Weights of a small image classifier.
Training: adamw at rate 0.0013, held-out accuracy 100%.
Rows from block 4 of a small image classifier, named by matrix and row number. Rows with one number within an expert belong to one neuron, the router's apart. Each number is 50 + 15 x the weight over its row's rms, rounded and kept within 0 to 99. All counts start at 0.
Before each expert's rows are labels from the 100 images, of 14976, where the router gives the expert most weight on average: "responds to" is what is common among them. Only what is clearly more common there than usual is listed. The data: cartoon faces.
# router: router (model.blocks.4.mlp.router.weight, 16x128), inputs 0-127
# up: expert up (model.blocks.4.mlp.up, 16x64x128), inputs 0-127
# down: expert down (model.blocks.4.mlp.down, 16x128x64, transposed), outputs 0-127

# expert 6
responds to: teal hair
router.6:44 23 25 39 47 52 49 45 54 70 58 13 88 58 69 61 78 40 48 53 78 54 34 71 52 59 68 40 57 69 48 63 46 32 48 45 53 34 38 59 64 40 38 73 29 34 57 63 76 64 55 38 75 38 59 57 80 64 22 44 62 85 57 40 65 44 49 81 65 38 51 48 64 48 57 44 39 38 26 29 46 37 51 46 58 61 36 10 62 44 58 37 38 29 47 26 53 62 39 33 47 43 35 63 68 22 32 61 52 31 57 47 46 63 33 42 42 78 35 48 46 41 43 37 50 43 52 60
up.0:74 43 48 51 44 27 49 39 31 57 48 31 55 64 43 57 48 78 42 41 21 31 59 42 50 32 48 81 33 54 59 50 42 51 43 35 61 62 66 34 48 53 30 52 56 54 70 49 87 48 69 37 58 67 54 58 60 53 48 45 45 60 77 85 45 59 39 70 36 59 29 21 40 09 49 46 48 35 67 41 58 43 51 48 40 72 64 38 48 76 41 31 57 56 48 47 50 59 48 30 42 72 51 31 51 99 60 42 63 81 62 67 25 55 45 52 30 70 44 42 47 54 85 41 56 40 62 35
down.0:55 32 23 18 65 57 64 62 60 70 67 39 59 62 38 70 52 56 22 35 51 47 46 25 76 49 64 38 65 50 54 63 48 46 80 55 47 70 35 51 49 31 48 70 45 25 50 33 49 55 41 61 53 27 75 49 61 55 56 28 43 58 67 47 83 45 43 43 42 54 46 46 56 59 47 67 47 55 47 48 65 63 44 70 45 48 68 60 64 65 57 56 65 71 66 40 65 23 35 68 52 49 42 66 79 31 56 53 20 20 56 13 56 70 49 48 37 19 47 61 92 49 53 36 41 22 44 41
up.1:72 44 56 44 51 52 53 37 69 31 39 77 45 49 26 28 34 58 60 13 42 44 49 43 51 60 31 74 25 40 66 50 37 67 39 27 72 60 53 38 40 85 79 33 63 44 49 68 63 30 41 39 58 56 55 65 53 48 74 53 35 33 47 66 43 49 55 71 70 66 48 45 38 62 28 66 46 64 62 52 49 53 54 75 50 73 77 55 25 78 59 57 43 45 33 54 37 45 48 49 41 38 66 29 33 71 47 39 81 68 54 66 48 59 23 57 50 39 63 24 51 75 51 74 42 55 63 21
down.1:33 75 59 35 56 47 52 46 52 78 47 59 53 77 32 55 73 40 38 56 35 51 51 29 37 82 50 44 69 49 37 49 38 50 39 47 58 31 68 46 43 52 55 75 61 45 65 62 47 67 60 36 54 66 39 31 51 56 39 55 68 64 35 71 45 54 36 31 40 68 55 60 51 34 66 54 66 54 83 52 40 45 49 12 41 90 32 20 44 50 54 59 58 42 66 61 77 26 20 41 38 21 41 34 58 71 38 52 84 64 66 51 59 65 46 19 43 64 52 58 34 59 56 23 36 48 50 65

# expert 15
responds to: black hair
router.15:60 67 79 63 52 09 62 35 53 58 19 57 31 49 32 51 58 50 27 63 41 46 72 41 63 48 36 62 56 61 58 42 38 23 39 40 34 58 54 50 37 54 20 61 62 50 65 38 43 64 54 62 70 83 48 73 30 52 60 67 28 65 46 51 45 48 58 53 53 68 45 30 41 32 28 33 57 45 64 57 20 54 60 39 49 50 50 55 63 50 31 83 55 55 65 68 43 46 18 44 27 46 74 39 30 92 36 57 39 83 44 42 55 51 55 68 41 48 25 36 45 36 57 38 36 41 41 30
up.0:68 38 35 46 43 38 36 62 55 69 45 48 82 81 48 51 51 42 34 24 85 51 40 45 60 43 19 61 70 49 43 72 49 64 43 52 57 52 26 62 41 64 35 26 34 19 70 54 24 59 60 30 52 62 77 43 57 45 43 46 47 48 66 31 56 36 66 43 58 62 59 31 54 79 32 44 71 65 48 49 49 55 18 39 53 36 42 58 42 11 46 53 44 45 70 59 85 43 50 69 40 30 42 21 51 58 71 20 42 66 46 35 41 62 54 46 34 33 41 23 56 50 40 50 48 45 32 61
down.0:21 65 53 57 56 56 42 48 50 50 50 38 19 51 33 39 31 41 56 48 45 61 50 51 23 66 56 44 62 62 39 30 52 56 35 36 59 62 45 72 36 84 45 48 63 55 50 62 77 71 41 32 73 57 55 33 43 55 67 80 49 53 53 51 39 45 35 36 70 57 57 47 54 57 58 74 31 63 67 65 66 54 33 30 44 58 33 20 56 38 53 38 64 64 75 66 64 39 47 17 63 37 55 00 42 53 41 39 49 80 65 40 32 42 65 56 60 28 38 28 25 36 75 62 54 68 32 47
up.1:46 43 49 55 22 52 36 71 72 46 76 50 36 28 67 47 63 57 99 67 47 41 51 84 80 61 37 46 57 24 51 50 55 51 44 64 51 45 77 64 67 41 47 61 52 69 21 47 28 31 52 69 36 55 49 36 36 73 43 34 72 50 25 47 76 45 42 38 46 30 16 68 62 40 51 39 41 28 55 12 36 73 44 59 28 37 51 51 49 57 65 57 40 23 55 29 47 45 38 44 56 56 69 57 48 37 47 53 38 43 50 46 59 44 49 55 48 50 44 44 75 41 35 47 45 58 88 55
down.1:65 24 32 32 49 58 52 44 66 51 38 55 61 54 79 69 55 43 57 53 70 38 49 35 82 32 50 62 60 31 46 69 58 68 55 67 18 63 53 53 68 36 41 41 47 40 49 33 30 28 52 63 38 38 42 30 68 50 08 27 50 48 36 39 82 47 56 58 43 34 43 52 71 47 56 49 62 46 27 34 47 53 39 61 46 44 64 69 49 67 38 55 34 50 53 54 36 61 45 76 47 62 44 83 66 20 86 50 43 25 51 68 60 77 46 54 38 41 41 65 82 26 40 32 45 30 49 58

# expert 12
responds to: teal hair
router.12:34 24 31 49 50 55 45 36 63 73 55 14 86 50 67 61 83 31 58 51 71 43 43 75 49 67 75 40 60 65 44 58 40 33 46 48 59 21 45 61 63 39 44 70 38 34 57 53 82 65 53 41 73 34 50 57 76 63 32 45 60 83 55 38 70 50 53 75 62 36 58 52 59 47 60 49 37 39 37 30 53 31 56 41 57 55 31 13 60 43 55 35 36 26 50 30 49 67 50 41 44 48 46 59 64 17 35 67 59 30 50 45 50 62 31 44 40 84 30 42 37 41 51 43 57 42 53 59
up.0:41 55 49 41 73 89 80 59 53 56 45 78 52 69 49 46 30 43 47 26 48 63 48 43 40 35 50 43 37 38 73 43 72 42 45 48 60 49 64 79 68 54 59 40 73 50 47 58 75 53 32 47 54 35 38 63 53 42 61 64 50 49 53 39 25 25 65 41 63 54 35 41 56 53 36 72 29 66 58 35 42 11 43 69 45 81 43 33 42 62 23 26 20 59 31 32 55 11 49 46 69 73 67 45 76 48 48 51 59 35 67 25 48 42 62 47 56 51 39 68 60 75 44 63 47 40 49 33
down.0:63 21 59 60 47 43 65 34 54 58 32 21 52 48 55 61 43 11 29 64 63 17 44 53 84 69 33 39 39 60 52 72 50 35 67 58 49 46 49 37 56 60 44 48 65 50 58 55 39 36 48 64 15 56 42 55 33 68 52 62 47 45 51 47 58 51 55 44 35 65 60 65 42 62 32 38 55 50 59 49 48 61 65 30 65 53 36 43 27 62 16 64 58 58 19 61 56 48 54 46 26 45 56 69 67 56 63 45 42 38 37 55 84 69 13 55 25 81 43 06 57 54 72 43 50 48 69 61
up.1:64 52 40 50 52 59 63 57 54 46 69 66 37 44 34 50 45 64 56 37 49 52 75 39 33 50 41 65 16 54 69 53 51 63 29 36 74 47 70 66 38 92 49 54 57 46 34 66 24 54 36 23 52 58 39 56 49 30 58 38 62 61 56 66 45 29 33 71 21 73 38 54 50 50 40 38 53 60 46 62 57 58 33 56 29 51 62 42 56 71 79 43 39 46 03 38 34 54 53 64 58 61 52 17 58 45 55 48 75 48 74 57 42 63 53 49 69 37 29 48 81 65 57 83 63 76 55 29
down.1:68 52 52 42 24 68 51 67 55 66 84 50 73 54 71 63 70 43 43 49 33 36 61 58 86 63 47 28 67 70 47 47 70 73 83 54 70 54 51 45 52 57 54 66 26 31 50 56 24 45 45 56 37 68 45 28 39 52 48 47 52 45 49 62 55 58 26 40 43 68 68 44 64 47 34 51 48 32 06 21 45 47 46 18 72 66 72 37 20 42 49 63 70 43 56 75 54 66 49 57 42 47 56 73 46 37 45 41 44 51 47 43 53 30 40 67 57 49 68 36 44 28 29 68 23 70 44 59

# expert 4
responds to: teal hair
router.4:35 18 36 51 46 52 38 43 63 65 61 16 84 40 65 64 83 29 48 47 73 53 30 79 43 68 69 30 65 72 52 58 43 31 40 52 60 33 48 49 57 43 43 73 33 35 62 60 71 71 48 41 64 34 52 56 78 68 28 51 63 75 49 51 70 49 51 75 58 42 51 51 58 51 69 45 41 32 32 32 54 41 48 42 54 74 22 16 64 49 52 33 42 20 50 25 54 67 42 28 53 48 47 60 64 29 30 69 48 29 49 44 46 61 35 41 39 73 28 49 35 42 54 38 46 50 46 59
up.0:34 46 33 40 34 63 28 46 29 42 75 39 58 43 67 39 44 58 69 37 51 63 34 57 42 38 23 45 46 69 71 66 93 71 52 55 28 82 33 46 44 53 41 65 39 53 62 66 33 51 30 24 70 85 51 39 64 46 52 31 64 56 70 74 44 30 20 40 39 41 33 39 71 49 52 36 35 44 40 65 56 70 30 66 31 52 52 45 45 37 61 58 60 42 51 35 59 33 49 43 72 41 39 50 66 39 74 18 27 44 52 65 36 50 66 20 52 31 55 68 62 40 36 38 65 59 57 58
down.0:70 53 65 33 56 38 70 27 81 49 07 45 54 54 61 48 44 30 42 47 52 41 67 39 62 55 46 35 62 36 59 49 28 55 31 49 48 45 50 74 34 59 80 54 48 56 37 52 24 50 53 52 59 46 42 42 68 18 27 48 41 47 34 32 78 57 81 31 55 36 36 50 51 23 42 37 60 58 56 52 43 50 50 55 64 41 51 58 45 60 02 34 64 54 55 69 26 72 34 22 34 43 47 46 55 40 60 56 62 66 54 54 48 44 22 41 61 68 40 41 40 20 78 65 55 25 71 71
up.1:57 37 50 42 62 36 67 33 44 31 55 57 37 36 32 40 58 87 46 39 40 34 37 27 66 63 44 64 02 25 90 65 54 43 62 47 69 58 47 25 47 58 62 58 81 39 61 54 49 18 56 26 48 44 72 50 45 62 57 45 37 32 70 86 50 54 23 68 26 60 35 35 42 34 56 52 45 49 58 38 50 52 57 67 42 77 52 55 49 71 77 66 70 53 26 41 41 38 60 42 59 50 60 40 72 76 43 55 70 50 69 52 48 53 38 45 37 42 64 62 55 77 52 54 59 53 59 38
down.1:44 65 41 52 53 57 47 56 58 46 49 41 52 47 34 77 67 58 40 51 32 36 64 61 29 19 76 60 64 38 30 50 68 41 47 24 44 12 47 46 51 80 60 57 53 75 35 41 39 53 50 58 60 46 35 40 60 23 38 46 39 79 58 10 54 56 36 23 33 54 70 86 49 53 70 42 61 45 47 60 38 62 50 28 69 26 51 61 55 37 29 61 54 45 50 79 26 52 28 42 58 52 29 52 47 48 61 77 56 48 17 57 24 33 51 39 58 33 33 60 73 40 29 43 55 44 35 50